A small sound classifier, trained from scratch: activation gelu.
Rows from block 3, named by matrix and row number. Rows with one number belong to one attention dimension. Each number is 500 + 25 x the weight over its row's rms, rounded and kept within 0 to 999. All counts start at 0. Numbers have three digits each. After the name is the row's rms in percent of the matrix's.
# v: attention query, key and value (stacked) (model.blocks.3.attn.qkv.weight, 1152x384, the v third), inputs 256-383
# proj: attention output (model.blocks.3.attn.proj.weight, 384x384, transposed), outputs 256-383
v.10 093:509499527515487477523545531491468476485508515484509514529512516507502545486489466457487488523502511476488471526494523474537492491469509430486516508512498453532488442509450500510519519476535525511508453474473540490508496526501514474521481501520496494505514486506475497500510470514510444444486520516501515491510500488510547488521479484503494486490472479473498523508486447484528486498494
v.11 104:471511491455534470545481471493507529492467514525511513492498558502519513514500533528494498512461480481528578501475491481500517475500511523524447499496505485474493482507522564492470486479483493502519479519518480450463466509483492533487509490490499538516513500471500469528482494517527464497524495576502463509498512522470497506473485484488479484507471482520480498504516504453497493519507
v.12 103:460465519511516493520503468533503540521515475527532482495510490494504516501496478494506444520504473499488472456452513514515524472500498461503537525456481536514495492524530532459485460495479484484512497533526497511537478488508492473512523512537469440507468492467520540531457527459454510506491501483525491490504496505508486524482518504492508461472508490471455514512455458480493499497485
v.13 100:511485514533510513492484497408518533464417520526542513476540499514498474521492481474559481466503522489479462510472497485466504532503478469483523515495506519517500461537506496455484494479528508461507502530430472496492511537515525530510541515481492496533474463497508505537489519480464512535495458527529525513510504544483460482509527505551536492522455475508524523471457485456490487496482
v.14 102:527500518490477459518565495531501507528510534526465503498498507513484528497461563502486522529466516503498515508509488475483509456469527531546522478479539479534483529526506513464506490483450513544534525511518488483493493535498474544454517497489463524500537504510526459465486516491475467471509479479523525468514530490477529495505542499504500460490526543515453499501457519472521472521516
v.15 099:475494538496494506464489550469482483496522557466503529472492532519527504448489538521503512512446503479467493547502460528488491472482518484510537494499535516529558477504485534517481492491546519503499503498463492515507493532467507489463490495526552501492468522483461489557487502476497466477473494507415476469501468499483466509486456483526490480515531544489500463464507473515478516479446
v.16 102:506480460508507509490428523467497496542499523508511491535508454474478508495522501500445513509519479481469490531500442492471509440476497485523452509452537497477507474560473475487496512470505499510510548464507504494491499511478500539484509477505544493512480481501526484539468529508479463502525505482470501472481471541484491510506438493523476434504497467455498468474503493500488533519475
v.17 103:483475476504501487528490488548498550503543500473491482500483505489499472502490497482440509493522519522520489502502521475506485482519443522543537478507494571425466478496481485456493539500473500509474553480516504512478513524447522502519524489524504437459481438508534518544503504510489556484528543495495491524508499491512550502497495478465491497487548463524504495483496504500495486460499
v.18 115:539499490538482501470491486480497539514487497560497443444490478505496496507543504512513516482465515538494459507530480529451541527504520487495487472518491517541504497480487513499531495486503491514502493450542482450521524490491522461491516544495473502492535491477467489451488513486467452481560514462477517541478494528438544531471546464472484508497504516474509462469521528490506530459509
v.19 100:525475499523511523501494516489483524538490481551493498501524511502502517521512459494481524460507507518463497510505513479465503518538546442470523480536533472496511472531475438513497529502504534521500492485509506465511478495491494511528454476497516517491470553503511506516481472469472537509520489528541514501498495528462528488496476525553514503489494503517507476485529541472540461532514
v.20 098:549502483497546481441469490509521503486475489474529524472511483476491545488500496492502503473503475518456457541528466502494502526495539540516534499540494517433509523508471484487486480477518495493513476526499480548483475505447504471542489538464510485460470498495480510532467487506443525528475517511531495531504479485451504516552480524521466512487542479513510493511501528488514513506499
v.21 105:509495562557477485479542481497505488475468543452526495440501504465492567425540542496507498523510525508485514499512511460513494501495508505488540528471454509481505498486499488506497533522485484501468501483493498546476580518473508500504522537466541453469557515545519543508524506531489509532513475523464510475478471491511501459504491496471455490522466493491493519475509488538495474437486
v.22 098:471536521512532508516527508497494519476477480474529505457483461451504569450490501438509479513498496506525512514467487517526501497493532511495499505495484469476503478510507518542493479496480469479482499539532513538499500521539535469519467578503536478504503483494502496447489541531512488513508480520556534524496517481479456486495528495513520524484462475506477532510465499489474489501475
v.23 103:502496507538538446504486473501495478497494514474548511475463498476495460541497509479499517463508536523510438550509484504505527526512539494524489501570496500481515467504508486506535519504490488533525525466517496494513492473468495517520451481508460515517497484500496500483513522510529512457484500478552490499506534471495525491494532512481509514500502488505502497540519474543514499487484
v.24 099:487480519506501481466476510481480468488505495467534510498462499490512523464507524504441495488469458521499486501463536489504515495528469542496513489483483540488502505482542485510494514524499521496475469470525477465484505440490536532518511490502499488500486509511473486493508527476518497505483452498472508493462523447483497500504487477469475470502517447456497478522541508533482485501490
v.25 102:480524531524504511537479526551457473539529516507475435536551498479482524516476487518459476459492532509496473525460518469526534466510521512478491479500518521506501503551491480525471516514480493494495525491486566493427450545523514516490468467512491487458506492522465539546513482513524486467493516490484503485512456493543464498499501504445508446493484504514534493516492516499500490478483
v.26 099:457499421483488508489502511523528494488523457479483441520473524541501527485498543455474502558492487525470491473536478485485525466485491524521522544470495483474477512513508507461510496543507539498509507479528476501489524481486476463581460524500511463510448496523494498460474532504512519539498489561509470438539502508531512529466443483454515533497501504512469470496498528474488479491519
v.27 105:463492494541489559499494496484462486494473444533486482521517490453439488481475503484489540466505503472479466501473511490493519486510492499490489495468488523454522521528503477508509481487485461521525525530496461501491506494463491484490509520510496452509468481500574496478471492528477523508494485499487500466518486503510497540479462546487531532508453491486534538488508532485470474535484
v.28 106:494449530516505502516471475495545521487543540525469533511443512535528499533505520481477451455523476507485536506508502470535500521504506526521513527501518554479512495530488499510494504443514485516559537519491464503521496509496477515470532484501454489495490516548490549485525533483496524529493510511529497511501506484502512458545479498551486513464511531472518517510517488501508506525499
v.29 094:486482553500496485485518575458500498558483511500503490500488455518513479546526522516500482543467497448496492480500458520478519528502506501512463452462532515520547503519491507449486530529516519482513535476514493502461480491535527491550493505506532500483539494499497514512495563478516495524527488496471470463507513531525489505507494509476499508474517479489465487472532509497506529508523
v.30 101:494494501502488520494505486539433479484482485554497493522512524472520500492540461546533538497478466519513513461474523493481527495507492466511529539520527492547502464510451476504533501502517472500522484517507511469530459472536474538496486510472491464507494481507488499543548511461531573501543488534508513506475503511516491487429525505527465483468466519505529538494550491495507478516493
v.31 109:483485526491517526457478511535543507516469489483475478511498488470538486516498498496463516452520502511513506490523519506508489524523470512480508524492470523486483509516480559507565446465474449483493488544530468499511478529451535517476484505492482470517523483518519549535464483464466495473497499493524496464478487489477502502523529526514531497495494534472508454477489532473489549475533
v.32 099:517448533520489492506484466491503492477493490520493494546499478503490487492507483507537518490474462486532452484519477461488495490482467458540536517506516507462524499486499490505484470528519529515473519473500504493548487487569506457500463502497472525495434494520530452486493516484501544472569512472474482528488469474540500498507527533528485502511529514519488492493540483492535525500447
v.33 100:510564500477465515508551492473491562520565505496495488514499502478499517479497517520526485526481477504553453496522523501455510517482485522485471482525508511540482494484505510462547464472499488479503512493500499517485522464546490548505492513514524504512509486433528451555523519528543496461500492508471544488506510547457547535538473544495480477522479503500477503554511511493477513490483
v.34 092:487541504494520489444478504506511450501532525490514500489498492485506507508528500473475457486470469481488445490492475480453566452510519450519535463480498554501493475508487511514546506488558507512528509532538474513501481487529492532495494494462518503486530475518529493539491495496490469471504534538501496545522491484482520505537512501518461538508520513460491460485512519535512521514492
proj.10 093:498546441491471498502510521490501461492508520515525482495500484485525536482493532448505499513509481481485499501485559485533531512510536490493522488538485489476472504539528552537513500523492419483510504505483491501512518521490505514505544534487540486516463532527571471517468551505483509493482463499486473516524476485525456493476488514498506547480507492465477495497526498480484536515491
proj.11 101:513491508502496510501500504507510500475471520546493463515511530497515494505455461513510556453468508504502542539464494555519497517474457489512496489521513492463487497493523499504483474516447488480517482528519518516510508550555501480485492475507509529477511519526490511505517484470476536535507479464500510483454499498517508472533537474451529513489479492504558461526486523545480567497471
proj.12 106:497508519481462531449471496515497495524500519522483526502517519506493502466521509471505520528485498467505511472531541453488506515474469548470478469497503492489496505543455498494469480521502457519501454506512455470467572533538486489473504495519507494512538544518445502492482499477500489470520487506497481495489486524526493482522507533512490483425502468549484471516487538524478510540476
proj.13 103:456481508469520495542508502493535488517527496515474483581498538486486515521491549484535495505471546501476506529522540482490515477466497521502518492470527504488507547499479561478502493501474498473535552470496483470499474545458513483459530494496502514515523510491511492489511506485514466503493517477511471503460496492539553514470476522516506497480509497511504475508526477475527558478480
proj.14 105:498499497466502540496505486480514487498522464494506495520531468481532492511509513555511520495517481530484525523485504478508451485533462508532519491481520520502482462546496508494536447496500467437541527465474479516520534441554468469517500485490497488450553480524536503470517453489466489563505486490474529496512481461468550481501516478533491509522494513457510475540499506535525494507505
proj.15 094:517504462494463474519460524488512490513519457551513495513491503541488476533513513469545492485516497473498460485487554523510459490497529452514481489510488489505507525516495461483508523458504540515474477457507521495517476503491509499490468468488480492529509506544480475485524513513481511520503522494530538526530500491503505506497485483493553505467517472521526503489512509490494527537528
proj.16 105:508438467467503504535532495489485509479506517488541490461506520517500484435498471473512482487494493521552531530456546519514489521508515501465525485511448540493496500512508475474547497504522490503476463458439542438545482505539494482463522503515512451523499463499470552543478502500517527491467490464505556519516535454518532523499541510505488544513546488504514447504486533486486511464489
proj.17 101:514520510474484481475519477516491512488459551470532518458443502520499484490541466459508471486549439496523494522496494469512502535494501484512498478482484500515508489505507462510521499479530496477477444507471471486523494475491541550519509481462485512502449540480500493478508503497513466480485528457490497508501463487508489466480557496529540504528483521521525484509514509479488453513495
proj.18 107:509492497494498509498477517528470511476516471481521536510492509476513510509548464521524522438498519497493515506478484465470459507525509527491477517479535489425510504569520503499519473509465494474495461506432546535490492506460508497470516497534504518503502492537491486512493504529458472493459490483513504490485518471471461486507508550543515512517532504493482511543498474502526503524482
proj.19 101:473518473482538488540489540525480513481503502464511459475491498470469513508469503491482446462502501492510460503530495446529519464500509521523452532493481541535560490448520501472497511494514501518456525507519464534497505451501534476452522524494468509455485466535417481482513530495534482517548497474497492469504480506457517515496526519515508485494478503481498557515497462492500512545477
proj.20 104:478482538490500473516498488507463479513497508486519492467492497504511461489494505467509502495507516483574487547470555479476556516473485478487475509505485525580497531487483494488512541442528503507458512500494525478504550498514553506512499463523456505504520510501507486477505504525506479504519530486464519516500510507509491541499503506533492486513507502522453527484488484493500465535459
proj.21 108:507582528466498531519456490484481500507524484523481520493504501483527477515520501545498502454538476487468514494499483511438501487516501506542512539539484511505505550501471504501514519437451492498503465506510542526513422506508495501511513495482485516478512513497517498493490497495488542529463527452528512532508510511491495502533491509523546556488508470542499519526505511484540472497503
proj.22 098:487479526500548486525490500517465455507534524537505451533528509497527451482497524495486538484524513461503500468459485521450525492475494520476484519492505519559533534526502525524495498522504504527491503519487496505499482517529523479507540480502510505494497519523487514492463483544521540498547505493524476489445484522524530515477504479463510472481497511538494473529479510482519520485455
proj.23 106:458505479503462489495467512519477546475511534524480481462514483546461529489492507496494542482508486519503550524501514477505473480498538512471529509469519472549494493503530490497509489502477456462504539537435469520485465536482540535499499514493497509481449532498545461510493467526494494544498517521482493516516527471475495535483481513495514523490511503481500488500528532487483477528502
proj.24 098:490531503501474480505479512495504501516496512512453543478497493551476486510558497522543507510483513522516500532476481490518478514457518494468536512531417457509549520528537499481497498462485489527490487548504506486484489489490542515473485467529500483475483503484472510516505498516485524483502496530513539572499493496507438496496486514511468509500524484514500541518473514539509481495471
proj.25 105:490471484497483472498530455472470504465508492475495489491505494509472501462504493467487522502475467502467463457485497519514510484495499479499514478531475479491531468469503480505485500519506463518544462476525497496541473452475517508505543495485504422541481500461524472540488507455471529527525480479531495529507481499492506542535515467499501512500528439437530478505509551513478514519498
proj.26 098:519516531518455488464502507454529547459457549528480513488479483530507501517478482480497466561465525498472459469500502526475521537549477493467513483557490509539466508486565473500543560487511504498492479492522481475518484509500531502512512480465461514526509474527480503514511485517471549447490466492466499542491506513468477516489559472506487504472464493500508500512514471526533502491509
proj.27 102:542522478555543515483483506490464494482536491497549506473522471492503494515473449534510524558496444487476503467486522482467524522515485535480491507452460508547480511498498507480479501534498458499487471514559477452533528502517476483513509522486474531499505513478506486552496485449551504465491479505513508492480504488473463512523539503513479460481526480519502536542482483471535514515456
proj.28 106:469446486469478488485491510525519510540497519469511491519469484528495531467461509510509521573496480531503523520506509478481510533515487528484470507517493533536436546520487506517518519501455588485484496468518467544491513543567471527546505514469482537486505531504502473495512499506523507524533522519491509501504471502507500522451493497534482481506538505486500478538467513484475518499464
proj.29 086:459515472512501506508529546504513501475499495514501515482477522417516483529514510528515516471491512488438486522481501519565450481482530463490499510538531511452468524521518499495520506469489510497471496486468531516501510491486490509475517458516497537510483483546527507491545518486509483519463481502478505511535548490499543487502504464549507530515511503467515435513539480508521529520519
proj.30 104:494484447513492524499497537493522515498516493486488487518495465500475490482472498443481494529481524458541488542518536476509489540527476488521506474471491465518477491518511557480479532513530507526499523493527472506489512536465500500502514532481515467483501525509497463548490495519483490506545504487491495443539448501497513493516435453470541526527492487506545520509497498469509515534483
proj.31 108:489503532465519548476490542482507483492516458502502476507528517543519521518460516544476479506509503456521508512492495466493499476476502477542528448503492525453528496457482464525507475491471474471477451487485497501457502487515498514521493475474513497482536510536494494496492498477506493514527528522502522486488515525514468540496494544464501461475455532536468511474495505490488480509488
proj.32 098:514500446478518467525505555494509509534494498447528517514500504529494499480514533478468489467506527476498479483459508476528518484505534517497514529447525499483494481519509490454494465512514523501513540473511485519521528512476523531450549513482546482476491514519482497490478503498497510522540483479507514425541515498514520503486460508490544478466527495493526531570494475464502446476518
proj.33 099:475437490524530539502529454499497492493544503521555494476527462454500469472490461517519504486491500496536561540513517536520503518513538524465530484462488536463473469526502520494494502497503480506531549486508524475531487498509474489499472517507499501511498486500548502519443489491497477465474503499504508524511464509511514469473484484472541516507511487500472473520466468479466557501523
proj.34 092:511521518485487519527500529512472495500476476480574487499485515517485493536471512468476493486516525509547499497521541495553518527555502451484490486479479486514435528504484469474582519506496512529465485528489466500518501507436534527492498476533486514515508491482509460499493499504489485488456482439493497499476472497505470543473515516539551489479541510527481539569507456495477498517483